Rows from block 6 of a small CTC audio transcriber, named by matrix and row number. Rows with one number belong to one neuron. Each number is 200 + 30 x the weight over its row's rms, rounded and kept within 0 to 999. All counts start at 0. After the name is the row's rms in percent of the matrix's.
After each neuron's rows are labels from the 100 clips, of 14976, where the neuron reaches its largest size: "loudest" is the band of the loudest frequency at the time of the peak. Only what is clearly more common there than usual is listed. The data: short made-up English sentences, spoken by a formant synthesiser in many voices.
# u: gMLP up (value half) (model.blocks.6.mixer.u.weight, 384x384), inputs 0-191
# v: gMLP up (gate half) (model.blocks.6.mixer.v.weight, 384x384), inputs 0-191
# out: gMLP down (model.blocks.6.mixer.out.weight, 384x384, transposed), outputs 0-191

u.127,079,230,266,204,214,180,149,141,187,150,174,248,129,231,204,149,195,180,162,160,252,213,211,194,173,197,229,167,208,209,233,216,202,167,212,186,194,204,225,144,212,185,204,212,210,136,204,210,186,185,185,197,204,212,120,194,220,184,159,215,195,137,176,181,230,167,213,228,204,175,193,162,232,174,163,208,228,196,248,190,233,195,203,177,185,195,176,174,180,179,194,182,149,233,233,185,164,228,195,260,230,173,214,145,241,210,223,181,213,222,215,237,160,218,167,254,210,186,201,187,228,204,232,163,195,208,183,226,242,236,190,246,227,165,131,172,208,253,223,178,216,195,221,210,229,245,205,146,204,194,251,232,196,219,174,207,204,153,251,199,217,261,194,166,263,225,199,209,196,249,173,214,178,137,226,191,204,200,208,194,233,203,185,151,206,138,205,182,202,183,186,201,195
v.127,126,275,191,178,212,132,172,192,216,244,190,220,244,259,174,217,230,152,201,207,190,165,241,150,140,174,206,175,197,185,165,143,205,191,191,215,236,178,197,188,234,216,195,173,170,201,149,238,212,172,212,204,186,253,192,177,212,211,209,208,204,195,170,150,162,181,219,230,201,237,212,186,208,225,174,233,240,197,170,233,186,224,238,158,184,236,194,205,191,174,226,221,176,196,183,185,231,164,210,179,193,178,222,183,236,179,210,228,199,204,177,179,244,206,178,250,230,198,158,193,257,187,158,231,215,144,208,199,214,207,184,147,240,206,219,123,216,241,169,149,165,211,223,215,202,157,215,188,216,220,211,204,206,198,174,208,182,190,157,239,202,214,237,182,187,217,205,237,146,157,194,240,162,210,178,224,239,233,181,219,176,206,200,202,157,179,171,195,164,205,214,194,257
out.127,086,226,210,194,208,219,184,228,255,216,219,210,156,242,195,210,248,209,184,151,204,217,162,221,181,169,178,236,212,224,161,216,221,265,203,221,234,213,228,223,226,181,202,200,179,231,117,208,179,213,197,221,176,263,246,164,170,218,194,176,195,206,162,211,154,204,160,200,136,227,227,237,233,174,185,218,182,216,238,216,175,157,203,193,208,224,219,225,209,192,194,223,215,211,222,211,232,178,242,156,231,218,132,187,181,212,171,198,214,187,191,161,166,190,199,269,172,163,222,207,152,182,210,203,210,210,194,248,250,244,220,181,183,250,229,203,169,198,165,195,181,261,191,181,237,218,192,191,163,227,191,150,171,232,180,172,183,211,184,175,198,207,195,241,204,166,157,238,196,198,179,215,183,255,216,190,188,191,207,198,214,113,175,240,179,235,188,173,196,212,179,243,236
loudest: 250 to 500 Hz

u.129,074,226,292,165,182,188,176,190,159,230,186,244,157,158,220,182,230,126,163,188,212,256,188,226,187,181,188,216,174,183,178,243,223,236,189,191,216,232,160,156,198,157,215,238,152,145,216,185,169,182,184,150,239,245,167,199,234,182,177,188,201,187,192,183,243,251,257,231,208,174,193,206,236,229,166,201,187,227,226,185,238,220,164,130,162,227,189,177,212,204,151,198,160,197,235,213,197,222,223,243,215,199,195,187,190,201,206,177,172,178,168,216,160,198,153,207,277,199,218,216,210,181,221,179,179,228,211,228,173,216,237,207,220,229,205,231,181,265,202,219,203,230,230,177,140,209,207,142,196,196,182,168,157,155,179,189,239,146,179,172,192,229,257,201,246,220,233,218,211,192,241,226,205,162,230,211,189,180,156,167,214,193,205,146,169,164,216,212,169,186,221,213,196
v.129,189,282,186,203,206,178,166,195,198,257,167,214,198,239,187,242,219,163,194,205,213,191,223,134,162,161,228,222,166,163,197,150,189,244,155,202,208,239,240,197,236,209,158,194,152,191,160,202,201,232,196,195,168,216,205,172,217,206,153,239,149,140,187,161,172,185,213,237,208,213,225,164,261,163,177,234,224,214,165,215,209,212,212,168,195,185,175,233,157,160,218,234,163,209,162,171,214,216,229,163,157,146,211,191,228,225,171,210,212,209,181,204,211,222,198,245,272,213,143,240,200,196,158,207,200,133,193,165,187,225,193,139,192,192,187,172,194,228,141,180,203,168,223,230,189,127,225,196,219,242,174,199,203,186,211,203,178,207,161,221,218,184,195,233,191,235,230,260,128,186,174,216,224,219,215,180,235,174,192,252,181,240,200,223,219,163,180,201,174,218,233,201,250
out.129,070,244,168,226,234,187,211,214,179,177,200,226,197,228,241,210,251,180,164,220,202,245,194,192,158,168,161,181,222,186,181,171,244,240,184,221,167,190,256,164,217,159,204,222,222,158,126,184,215,165,197,200,201,182,181,191,216,148,202,239,211,192,147,204,172,219,184,202,174,193,233,220,173,163,137,240,187,215,220,185,209,205,177,191,239,199,171,210,192,150,180,162,226,191,216,247,210,212,215,225,215,198,189,147,242,202,187,215,257,206,174,153,220,133,138,212,213,248,222,191,231,216,234,196,173,199,185,136,209,221,215,212,237,195,199,171,215,212,211,221,240,209,206,157,251,238,226,181,184,198,193,257,152,257,248,210,181,163,206,241,188,226,185,166,250,191,191,201,158,187,202,224,155,202,200,195,170,236,227,171,230,150,197,230,239,207,183,158,202,216,156,151,207
loudest: 500 to 1000 Hz

u.6,111,161,160,217,206,227,204,185,233,203,200,227,216,187,267,240,164,177,236,192,198,156,250,220,207,177,240,180,269,156,186,205,178,207,211,255,235,176,208,167,191,242,205,191,194,189,221,158,236,204,133,267,146,175,170,228,242,209,235,211,223,253,213,221,190,238,201,160,245,191,173,215,165,229,174,169,150,226,155,208,170,190,249,213,227,151,167,135,188,192,206,183,144,187,176,217,137,145,201,232,242,235,246,176,231,247,225,250,213,208,157,256,197,212,179,180,184,269,223,194,155,194,162,235,217,201,219,217,217,149,182,199,170,163,170,194,230,227,178,214,244,169,176,186,238,214,163,214,208,166,221,178,196,204,169,240,181,172,182,232,180,167,213,157,249,203,257,220,209,191,233,176,231,237,225,227,188,235,186,171,174,237,182,210,171,189,201,164,188,215,207,209,176
v.6,101,220,254,186,225,223,217,224,198,236,267,203,198,211,175,204,241,188,196,222,266,166,174,175,157,204,188,192,241,256,235,174,220,198,215,214,175,196,184,196,190,220,190,210,208,161,213,144,179,216,256,195,197,174,215,214,213,211,166,183,222,243,188,188,184,172,235,187,180,190,209,218,203,226,159,164,152,206,181,163,187,210,229,185,212,204,210,178,169,238,225,193,220,194,182,242,219,228,195,190,225,125,174,168,220,179,199,116,187,212,188,198,187,161,158,260,187,225,180,144,205,219,227,200,182,200,178,195,200,189,236,242,235,246,224,191,200,213,214,207,280,131,183,173,168,197,215,175,198,230,177,248,214,263,170,187,176,167,250,182,206,227,242,189,195,204,177,187,226,215,196,184,163,218,241,238,187,167,187,189,191,193,195,209,202,230,167,214,204,207,247,248,196
out.6,107,197,223,230,141,225,194,201,191,198,214,179,224,244,178,205,179,192,174,194,187,237,203,203,178,197,202,158,190,153,175,211,171,216,186,201,251,232,192,169,208,239,191,186,156,217,182,227,209,192,200,179,125,199,243,200,196,215,203,181,207,178,179,189,191,137,205,206,199,164,229,190,203,200,213,198,184,208,225,147,236,160,184,224,215,215,255,197,219,148,194,240,196,198,189,204,268,198,201,207,222,229,225,187,238,220,224,190,208,239,252,212,254,249,259,215,252,180,225,198,222,248,207,205,154,264,195,169,208,283,192,215,216,173,240,168,198,224,159,207,181,240,193,214,140,240,185,205,197,191,159,188,128,153,143,173,191,253,173,148,117,197,194,189,149,221,248,172,216,222,212,181,211,236,240,258,198,206,193,224,235,198,252,166,265,189,241,208,230,171,263,239,210
loudest: 4000 to 8000 Hz

u.344,078,234,216,178,193,166,205,215,132,203,200,248,158,220,243,235,180,180,138,205,258,210,150,232,165,216,196,248,178,196,207,199,224,172,177,200,197,242,200,189,144,153,176,217,221,193,193,231,187,191,192,176,195,218,181,193,182,169,185,215,209,228,252,214,256,190,245,236,215,190,217,142,198,176,196,184,148,183,242,176,242,209,159,199,156,219,174,259,181,197,180,206,189,232,212,181,179,193,150,221,223,160,209,183,230,166,177,193,193,177,181,208,214,203,143,229,226,186,170,247,236,176,241,183,196,211,187,215,206,203,219,191,236,179,184,235,184,206,255,211,190,206,212,189,251,212,207,160,169,181,187,231,179,228,183,199,217,184,207,204,224,212,256,181,206,182,218,208,222,206,221,235,235,212,257,222,147,206,282,205,216,193,177,171,170,193,231,162,161,150,230,170,181
v.344,115,258,178,192,198,185,171,168,200,213,150,236,196,213,149,217,235,164,201,204,238,186,253,134,178,139,212,194,223,152,183,156,224,251,182,229,186,223,201,190,238,184,185,208,139,218,200,196,186,191,159,197,155,219,195,154,225,211,188,267,184,176,202,176,150,206,223,224,205,209,203,161,202,202,201,249,223,210,161,234,192,212,214,170,173,193,190,208,155,154,240,220,157,203,167,212,213,189,247,188,216,187,258,173,218,203,193,218,193,212,184,213,195,233,188,234,243,243,166,220,198,168,146,219,176,139,232,197,208,200,183,187,179,187,187,199,209,205,195,191,207,193,176,220,203,160,223,181,211,241,192,164,200,167,215,174,182,178,167,206,231,142,181,189,215,232,246,232,146,150,180,182,213,216,219,194,255,178,200,256,181,217,208,184,164,172,177,179,162,246,230,249,256
out.344,087,171,185,192,239,134,196,205,197,194,182,192,187,163,226,205,245,219,153,192,225,246,158,252,207,260,216,224,160,224,162,247,217,182,199,147,173,251,212,228,154,153,159,159,280,182,157,252,238,220,185,179,202,216,221,235,242,231,175,248,176,221,227,205,206,174,255,153,268,208,153,213,189,221,250,201,179,159,261,223,154,188,216,193,201,235,209,192,225,188,203,210,200,250,216,188,249,240,206,185,199,216,220,194,205,185,212,274,185,236,167,255,169,194,163,184,169,179,217,225,200,176,275,187,186,260,125,218,216,220,178,159,178,147,169,226,161,212,225,206,182,247,187,189,219,196,231,199,179,233,198,172,175,206,184,139,171,142,211,156,208,179,189,205,219,211,214,200,185,169,175,147,194,197,204,197,215,214,242,173,178,176,176,191,199,222,221,192,209,215,174,204,168
loudest: 250 to 500 Hz

u.49,114,166,195,233,209,253,224,163,245,194,203,234,245,178,205,219,154,202,226,205,185,226,234,193,206,194,266,202,224,178,218,260,158,178,214,193,248,187,213,209,195,229,232,160,182,213,238,165,227,228,154,222,141,192,198,229,211,204,196,175,184,166,162,211,201,280,186,148,223,214,138,222,207,239,199,151,203,219,237,220,191,200,218,204,229,194,208,200,209,237,226,211,206,200,173,219,208,157,219,228,183,233,243,186,206,215,255,243,194,204,162,250,190,181,186,161,186,204,265,198,187,141,154,211,185,183,234,258,178,185,221,198,215,162,222,196,195,191,199,234,187,178,159,176,233,211,180,250,199,154,173,152,193,184,191,224,204,223,163,196,147,177,196,202,207,274,224,214,212,201,261,163,195,232,186,194,233,214,144,159,207,212,215,203,186,222,223,183,217,221,194,219,124
v.49,100,198,234,211,222,242,224,162,192,185,232,202,212,188,205,216,188,257,164,238,181,185,228,198,229,218,209,206,183,208,227,242,216,183,223,186,234,233,202,218,213,208,218,202,190,216,207,190,228,175,221,209,229,174,175,207,198,126,112,237,226,227,176,262,274,188,205,176,160,210,208,168,194,194,216,165,195,281,251,225,212,196,204,240,191,219,190,215,211,198,130,200,166,233,254,214,163,268,229,202,216,174,200,204,252,173,187,139,155,198,216,171,211,150,113,233,165,187,202,160,205,198,266,208,226,191,156,240,204,190,214,197,189,225,194,236,192,240,221,186,173,241,214,116,177,220,199,202,106,177,203,244,215,222,192,224,222,172,238,170,149,265,250,185,219,219,157,162,240,235,185,191,197,149,199,166,191,186,218,199,246,182,201,167,188,208,148,191,185,254,214,240,227
out.49,110,220,179,188,234,182,223,157,185,221,174,237,277,218,176,260,196,137,214,175,182,129,169,272,215,160,130,167,185,194,194,168,224,202,190,202,182,139,142,227,207,223,180,222,165,172,183,167,223,213,246,177,249,216,222,216,230,199,185,183,254,210,193,168,220,250,210,209,222,138,190,205,220,238,192,178,191,169,184,175,177,232,224,228,209,230,194,201,184,219,239,223,189,159,173,191,195,188,155,180,218,153,174,167,176,187,169,187,159,230,195,220,207,177,213,167,222,229,153,237,180,182,243,246,204,199,179,166,239,139,235,157,210,217,259,157,211,217,161,175,216,195,251,201,172,155,157,227,219,225,179,219,181,235,201,229,240,197,176,222,191,228,224,199,158,192,220,182,239,210,256,164,238,200,204,190,182,195,205,223,161,229,215,252,187,188,184,202,204,212,228,210,192
loudest: 4000 to 8000 Hz

u.218,082,154,154,206,190,158,181,207,228,202,153,176,262,171,210,178,201,214,206,202,211,166,189,190,158,217,195,199,212,213,199,147,209,221,198,231,235,197,213,195,101,232,250,204,212,170,244,196,239,184,194,234,177,203,171,213,213,227,275,199,233,245,216,200,212,170,251,176,250,176,188,208,184,250,215,165,193,213,141,235,232,211,187,143,239,155,264,142,240,195,212,216,235,196,190,204,168,182,210,205,198,240,207,245,162,178,195,240,233,233,168,258,180,215,210,177,209,195,213,223,205,220,221,190,244,230,230,144,210,138,223,167,202,216,207,189,217,211,213,225,241,189,184,204,191,259,156,190,179,220,196,199,176,203,233,158,169,238,144,221,226,162,231,212,240,209,200,172,129,129,192,182,226,234,187,185,238,241,224,207,145,212,241,214,167,214,202,206,250,167,188,205,160
v.218,097,237,159,158,237,155,198,174,167,210,209,203,219,155,254,202,184,185,127,189,170,190,209,197,174,236,233,216,228,181,243,176,213,180,181,225,207,213,212,149,216,211,137,241,198,185,245,274,216,160,134,189,209,221,136,204,197,175,181,288,233,209,195,187,201,195,232,157,198,205,214,162,161,203,191,204,132,194,221,185,187,261,187,182,218,177,155,184,168,216,213,155,189,202,198,192,160,196,192,207,162,194,194,161,212,218,189,196,137,221,215,194,243,174,125,223,166,197,186,215,260,223,246,230,168,181,230,168,243,174,163,164,205,225,191,206,171,165,226,229,222,196,181,218,223,215,221,156,168,213,177,211,210,193,227,235,209,113,223,203,220,215,214,206,260,219,166,146,216,181,253,221,213,221,209,199,195,218,258,225,196,204,211,186,176,200,253,212,183,160,240,166,165
out.218,089,185,236,185,189,173,177,225,217,250,200,216,219,173,130,204,195,180,254,203,198,231,184,197,205,164,161,176,189,291,184,168,206,206,206,200,153,122,196,186,229,219,214,182,210,214,171,167,205,179,215,158,248,242,184,174,199,204,229,148,222,167,189,184,176,232,241,245,184,183,178,204,209,187,180,233,244,193,202,196,191,204,229,210,209,243,244,208,204,142,201,203,232,161,207,252,243,194,184,207,208,164,175,164,198,171,190,173,183,178,227,219,171,202,218,218,214,192,192,188,123,212,274,218,172,143,230,198,169,256,192,200,173,216,189,155,204,243,195,164,172,161,168,167,231,166,224,192,267,232,240,214,140,214,226,193,194,213,204,215,196,216,232,215,181,190,243,208,189,250,176,219,168,152,192,227,219,176,196,240,194,216,188,198,216,228,173,204,204,233,201,226,265
loudest: 4000 to 8000 Hz

u.25,073,229,201,157,225,181,172,212,190,226,155,169,199,223,197,151,236,204,186,230,194,254,202,222,137,238,193,196,194,235,201,238,227,241,224,172,169,214,201,158,216,146,183,207,231,210,181,211,180,170,162,161,211,257,194,175,198,157,177,245,194,168,158,207,243,204,205,192,132,125,229,204,218,191,166,213,202,202,239,240,261,202,168,178,206,249,176,219,202,201,174,196,215,213,155,232,213,236,202,223,188,182,165,188,210,156,207,218,198,175,237,208,194,217,193,209,223,178,234,211,238,209,227,217,208,218,225,219,217,192,242,222,248,201,160,173,193,232,179,200,168,203,201,172,177,172,210,170,229,136,231,186,204,181,202,198,227,145,218,202,247,231,180,188,242,222,226,213,210,168,197,195,144,206,241,214,224,211,190,230,244,183,189,151,192,161,242,231,126,199,163,170,202
v.25,183,272,193,193,194,176,183,174,224,251,154,216,216,244,204,228,245,175,202,209,210,196,223,141,168,148,212,207,183,156,215,148,200,265,189,205,184,219,221,187,251,219,165,179,160,190,158,196,200,200,183,192,175,216,198,168,214,204,179,230,170,139,188,164,154,181,209,234,201,208,228,170,236,171,178,240,249,206,147,223,208,218,239,184,192,195,169,211,171,160,218,229,141,205,172,192,207,186,238,173,197,159,232,172,236,240,176,215,208,205,162,198,198,224,198,229,273,220,150,222,199,198,164,216,214,137,197,178,183,226,177,143,177,202,190,152,193,237,134,190,186,150,212,218,189,117,240,203,231,234,207,186,216,188,207,200,183,205,172,218,238,181,180,207,215,242,229,228,136,183,175,199,203,222,231,167,246,209,193,256,173,219,191,226,211,150,170,228,170,250,197,195,242
out.25,068,184,177,230,186,169,191,199,182,146,199,191,167,200,220,183,285,187,160,171,181,239,167,207,244,170,157,169,183,218,198,212,191,223,190,162,179,187,249,213,172,147,219,207,270,207,169,176,178,206,214,192,192,177,223,152,217,146,200,241,155,136,199,216,153,193,160,165,195,183,259,213,182,141,180,216,228,206,201,239,202,182,183,176,238,194,230,220,229,171,208,163,231,206,247,220,202,244,262,195,218,179,216,151,234,186,165,231,257,222,213,230,228,239,176,213,211,258,263,195,225,164,255,222,194,158,205,186,158,264,185,190,241,232,203,202,215,179,209,134,208,210,195,223,252,179,234,209,214,214,204,196,208,173,211,217,168,192,214,222,210,227,144,238,216,172,238,211,155,190,128,265,143,211,193,206,158,210,237,181,241,196,204,188,219,249,143,194,149,182,189,209,238
loudest: 250 to 500 Hz

u.112,080,260,215,186,209,207,162,186,183,189,223,258,153,211,219,198,190,142,145,216,202,197,225,183,249,175,200,247,207,179,197,213,226,227,162,222,170,187,173,162,246,159,178,222,168,149,244,202,168,175,206,183,190,221,113,188,204,182,203,177,218,221,174,179,263,186,240,175,190,214,209,197,235,186,170,186,141,217,231,160,236,235,170,201,208,170,166,177,206,213,162,187,173,221,179,178,167,201,173,193,159,213,196,204,194,237,188,168,183,193,179,195,216,153,159,184,279,210,161,183,220,236,226,203,227,184,172,153,190,222,220,149,223,215,198,218,203,231,208,216,203,173,212,183,157,208,175,157,178,201,214,260,184,239,158,206,194,199,141,246,238,211,219,155,219,189,230,204,192,199,232,175,203,212,217,242,162,189,218,254,216,225,202,131,222,234,246,195,220,168,225,200,201
v.112,088,230,189,196,189,149,177,187,208,190,197,207,217,213,190,209,240,136,170,225,186,196,204,150,196,163,210,194,189,206,207,152,181,164,222,180,220,173,216,213,233,229,200,173,173,209,140,248,215,219,218,211,213,217,207,181,204,196,191,204,144,176,210,169,176,145,240,200,205,232,234,177,218,209,160,195,229,220,159,261,184,217,240,244,221,214,204,205,222,189,240,201,192,189,227,214,174,169,222,172,184,205,203,218,181,166,175,204,214,227,173,163,206,195,186,228,189,146,149,238,261,179,188,250,211,169,185,153,218,227,179,161,222,176,226,164,173,220,193,151,160,231,252,216,175,109,273,171,190,215,199,213,199,177,228,203,189,238,207,213,236,232,234,230,222,215,204,211,114,187,143,239,183,226,198,195,222,201,223,216,180,193,223,185,189,160,139,212,150,209,187,162,280
out.112,080,215,230,144,207,212,202,229,208,183,194,181,235,180,188,231,202,228,213,214,248,180,167,222,210,175,192,177,202,175,205,182,208,226,169,181,193,227,235,211,159,253,186,228,257,220,191,196,175,176,196,196,194,234,208,210,221,238,142,201,200,212,194,240,166,158,150,121,172,194,155,148,216,225,190,177,204,200,165,235,181,238,244,214,188,238,232,214,258,172,203,182,244,224,191,301,234,223,195,189,254,195,226,258,239,219,195,156,185,220,175,215,192,217,182,267,176,166,161,128,195,214,204,231,199,210,165,208,201,182,214,232,127,198,193,148,124,222,194,169,211,177,269,198,216,241,208,212,209,189,227,205,157,214,227,167,192,165,199,189,211,194,243,266,141,158,233,177,166,267,195,205,205,188,193,180,204,194,219,157,178,145,173,215,183,204,158,184,215,205,194,191,237
loudest: 4000 to 8000 Hz

u.64,094,178,185,223,222,227,215,200,274,161,214,182,208,201,161,208,192,188,268,158,216,137,250,251,194,190,247,151,198,163,156,201,191,171,208,228,271,134,226,219,204,216,189,189,205,183,225,198,248,202,141,277,157,216,186,202,197,233,204,179,201,221,180,228,203,247,186,175,233,219,181,254,156,212,216,212,165,241,199,199,210,140,241,232,183,178,225,159,180,193,192,238,201,146,196,252,189,162,253,210,258,244,206,202,200,222,235,248,236,227,171,207,165,211,210,206,192,203,231,183,183,159,136,200,192,190,243,267,200,170,163,218,192,192,223,181,251,239,189,189,187,192,158,220,244,202,168,238,232,209,196,175,188,191,190,183,198,208,224,221,194,222,181,164,223,233,220,215,233,209,197,170,184,207,155,217,218,207,216,183,207,188,193,223,176,192,174,163,216,218,222,246,206
v.64,095,211,215,168,241,142,166,141,256,235,167,207,208,205,237,157,167,186,192,169,194,202,194,213,204,199,220,220,207,213,202,217,230,200,174,206,177,176,244,146,197,213,207,211,192,179,220,185,234,189,144,180,232,276,130,213,204,178,205,236,224,173,199,156,250,254,226,220,143,167,225,240,198,189,171,213,215,249,253,258,232,196,145,178,207,228,219,193,169,201,188,220,199,212,198,199,173,223,144,219,182,199,134,203,185,224,178,221,215,146,204,193,175,169,165,241,219,171,201,237,184,205,234,204,208,223,228,192,207,146,227,186,198,190,157,201,209,199,171,235,223,215,205,173,237,228,221,182,183,186,192,216,160,190,232,199,221,173,186,223,243,186,236,185,208,233,230,231,212,162,225,151,233,196,274,190,208,171,209,201,169,225,186,173,188,203,218,247,155,168,166,199,174
out.64,093,125,210,264,181,210,203,166,175,124,163,174,192,193,251,160,198,276,133,152,210,213,206,180,197,177,204,193,163,242,162,193,231,223,266,188,228,205,175,162,150,161,200,228,230,195,226,185,205,174,223,192,242,171,210,191,196,146,228,248,199,187,239,195,179,212,158,187,220,208,175,168,165,234,177,199,181,197,208,205,184,208,173,239,196,185,186,156,202,162,212,189,148,237,156,213,201,250,240,176,179,145,220,172,183,222,206,216,208,257,221,264,253,158,219,203,212,263,199,154,199,164,210,251,198,194,187,197,173,177,221,274,170,226,190,209,201,210,167,261,263,251,191,198,202,261,197,181,171,185,194,202,234,204,220,212,241,192,207,183,223,229,216,145,215,196,232,143,233,192,223,241,159,206,224,192,160,167,214,138,224,168,226,179,221,204,217,189,286,174,208,229,221
loudest: 4000 to 8000 Hz

u.375,079,192,195,196,285,217,236,242,175,208,216,235,109,161,236,246,208,226,152,197,208,244,153,171,256,240,188,247,248,206,201,236,175,276,184,218,164,249,277,171,190,167,266,218,188,217,217,229,170,216,212,196,202,195,198,159,177,227,207,226,187,198,189,236,201,148,215,206,169,160,157,188,180,195,169,213,184,238,161,194,223,187,208,162,192,146,165,218,227,203,230,205,150,249,187,210,166,208,221,189,170,185,199,219,187,163,193,197,212,161,246,208,153,238,211,191,249,212,197,221,171,230,207,191,207,177,155,187,246,206,209,168,156,216,189,203,190,204,215,168,229,201,171,191,186,210,194,194,197,222,213,206,218,192,227,237,202,156,218,152,186,189,105,256,277,221,198,180,174,207,157,212,184,248,174,129,198,219,214,196,206,200,177,184,237,179,216,247,183,188,170,217,232
v.375,092,258,191,195,206,231,176,165,206,178,199,259,188,171,236,187,266,203,184,205,220,206,228,204,182,182,210,235,215,123,182,231,174,226,218,222,167,185,236,179,205,143,261,181,151,202,218,208,198,189,174,179,194,204,158,159,209,200,221,208,161,147,196,201,250,230,243,211,200,183,209,237,215,194,148,236,206,248,201,178,242,168,152,146,183,189,169,170,191,205,145,231,162,215,233,162,198,186,191,231,221,213,211,160,195,215,217,191,161,171,162,225,152,191,109,204,258,203,168,219,206,210,194,195,186,202,261,210,202,231,207,152,210,173,213,190,196,245,219,237,164,218,215,179,167,190,178,176,204,180,194,154,175,197,187,222,206,164,175,206,263,158,191,183,211,178,239,173,187,192,209,183,201,208,253,237,194,214,207,245,174,205,176,170,233,225,260,237,187,171,214,213,180
out.375,089,212,251,251,189,244,216,168,180,154,184,167,212,204,229,156,155,224,176,191,172,180,186,196,225,236,180,198,156,227,241,166,172,193,210,191,219,201,129,234,220,176,216,218,217,177,156,193,122,185,175,198,228,253,184,234,258,222,186,169,213,163,211,138,196,258,222,179,223,227,213,182,246,219,196,164,221,173,191,185,215,234,229,194,194,210,192,203,259,229,200,231,191,180,191,229,195,227,199,213,244,162,200,250,156,218,220,225,190,251,207,243,266,219,216,144,161,212,163,156,237,181,209,234,143,237,194,198,191,167,227,241,212,173,190,188,190,238,190,239,241,110,198,193,182,245,207,209,227,177,184,244,208,192,181,205,259,217,208,200,181,197,187,169,122,166,144,194,216,191,226,214,205,185,190,189,205,233,171,171,244,220,224,211,262,167,210,167,205,192,190,245,205
loudest: 500 to 1000 Hz

u.35,120,188,191,193,188,256,205,232,272,232,191,200,219,181,223,197,245,193,223,160,209,184,244,163,230,192,225,216,210,118,182,195,193,157,227,209,237,128,212,184,169,204,202,163,211,167,251,167,250,201,189,221,145,204,220,249,213,221,260,161,212,216,197,159,224,223,224,157,232,213,179,277,214,256,166,160,201,193,173,222,210,191,195,195,213,205,231,159,240,245,165,158,162,171,212,219,132,151,240,241,209,254,230,228,232,250,214,203,218,174,170,231,191,173,158,131,219,187,238,176,211,195,176,231,227,208,248,226,179,172,174,261,178,221,219,170,218,267,184,244,193,170,164,175,205,234,202,220,240,177,276,202,192,252,167,216,209,218,216,219,231,202,205,186,237,250,191,187,198,165,175,151,203,174,174,250,195,232,153,172,197,216,193,190,204,205,212,185,204,192,192,224,169
v.35,099,214,224,203,209,192,214,188,225,237,219,208,189,191,199,226,236,196,221,179,192,209,198,219,209,196,190,221,189,143,181,219,243,188,242,210,226,169,138,201,210,224,164,190,207,229,251,206,187,184,218,199,221,194,219,240,235,195,129,253,200,180,215,178,208,212,171,231,198,220,168,162,211,179,170,204,144,175,176,208,180,261,197,222,211,187,179,254,175,225,190,173,225,226,212,189,208,194,185,203,196,165,221,202,272,202,201,163,149,173,173,208,213,177,205,230,210,225,190,218,211,181,164,195,243,155,137,199,182,166,237,181,189,192,176,200,172,141,152,192,156,250,187,151,212,176,225,204,198,132,191,190,201,227,263,194,198,209,221,151,167,246,192,150,247,136,189,172,154,234,259,235,204,156,207,227,176,151,241,175,204,197,181,224,207,225,211,182,219,188,207,159,264
out.35,112,145,243,222,225,237,229,198,175,153,250,254,205,226,200,276,224,253,185,247,190,199,200,174,217,143,260,175,176,211,207,237,224,166,158,213,237,183,266,241,142,210,190,208,216,181,168,225,167,199,238,215,224,131,199,189,151,203,195,177,216,188,204,221,187,196,188,189,234,172,170,181,135,255,193,174,200,215,145,147,189,243,229,223,216,150,179,187,176,159,255,233,185,195,196,213,131,221,168,179,204,178,194,207,174,247,248,182,216,238,218,198,186,106,197,173,195,174,218,183,222,176,240,229,208,171,248,196,189,219,211,187,170,196,197,230,238,226,206,179,250,214,201,186,191,237,216,147,205,196,178,231,188,188,224,200,169,176,217,222,245,218,236,201,188,215,201,150,201,191,215,191,182,178,157,186,249,253,162,179,171,231,213,198,175,196,196,190,225,190,187,219,189
loudest: 4000 to 8000 Hz

u.90,103,178,169,196,164,234,197,214,249,180,149,215,215,196,217,236,246,188,219,199,252,167,260,178,199,221,227,165,232,147,195,182,195,157,253,262,240,140,220,194,163,229,211,184,208,200,209,184,239,205,145,248,142,188,161,218,245,205,241,212,200,229,187,171,170,213,210,173,226,185,186,228,184,259,176,178,249,220,194,208,183,208,206,205,244,184,207,176,194,189,186,164,210,171,203,225,171,160,170,220,206,248,232,164,209,220,193,263,235,187,184,249,184,249,203,193,182,206,219,192,217,153,160,213,249,204,242,161,204,204,186,257,194,167,208,157,223,238,155,181,177,161,159,231,268,203,166,179,229,190,210,188,219,224,182,257,213,183,221,243,230,190,196,153,196,239,251,226,221,150,175,171,216,254,228,188,213,212,215,189,173,203,238,211,202,203,256,189,184,215,191,230,142
v.90,094,203,221,199,230,218,162,116,225,224,190,189,215,230,158,152,227,191,196,157,219,226,181,201,217,207,187,194,188,219,236,195,239,211,253,115,216,164,237,191,227,194,189,212,240,179,176,240,223,152,191,181,213,227,197,210,226,197,152,184,210,159,185,184,213,233,173,210,203,197,132,198,203,197,214,207,211,137,213,194,144,172,150,233,167,185,200,202,204,232,189,145,208,197,180,183,203,218,215,204,181,186,189,164,245,229,212,211,195,201,210,165,161,247,198,198,182,224,184,181,160,202,201,162,197,184,161,242,175,109,261,208,203,218,135,168,213,181,184,210,137,225,190,208,236,219,187,227,158,166,236,229,244,200,184,131,210,152,219,208,223,217,165,207,210,171,174,200,238,223,204,202,203,160,213,176,167,248,164,176,244,177,211,248,222,200,168,199,156,238,167,172,262
out.90,104,150,186,240,134,160,187,178,198,129,153,145,159,205,223,146,251,222,255,146,208,160,177,219,208,187,172,195,177,199,164,203,200,220,209,196,239,211,203,195,193,192,216,206,239,218,175,208,154,203,220,233,249,161,186,188,192,223,172,216,159,156,204,222,179,179,180,166,233,220,202,177,207,165,267,190,222,236,164,231,154,172,160,169,174,190,212,138,187,178,213,187,261,222,196,163,242,242,256,195,244,182,263,235,176,199,225,150,210,193,193,220,206,256,219,225,243,201,201,202,157,186,166,222,269,203,140,253,207,228,141,217,164,210,218,170,167,186,227,197,163,248,212,243,171,218,169,166,171,204,175,162,208,182,237,151,199,195,173,217,261,190,199,185,208,192,215,150,151,196,139,205,192,188,185,208,208,179,192,183,242,167,194,212,128,179,186,198,202,196,204,205,253
loudest: 4000 to 8000 Hz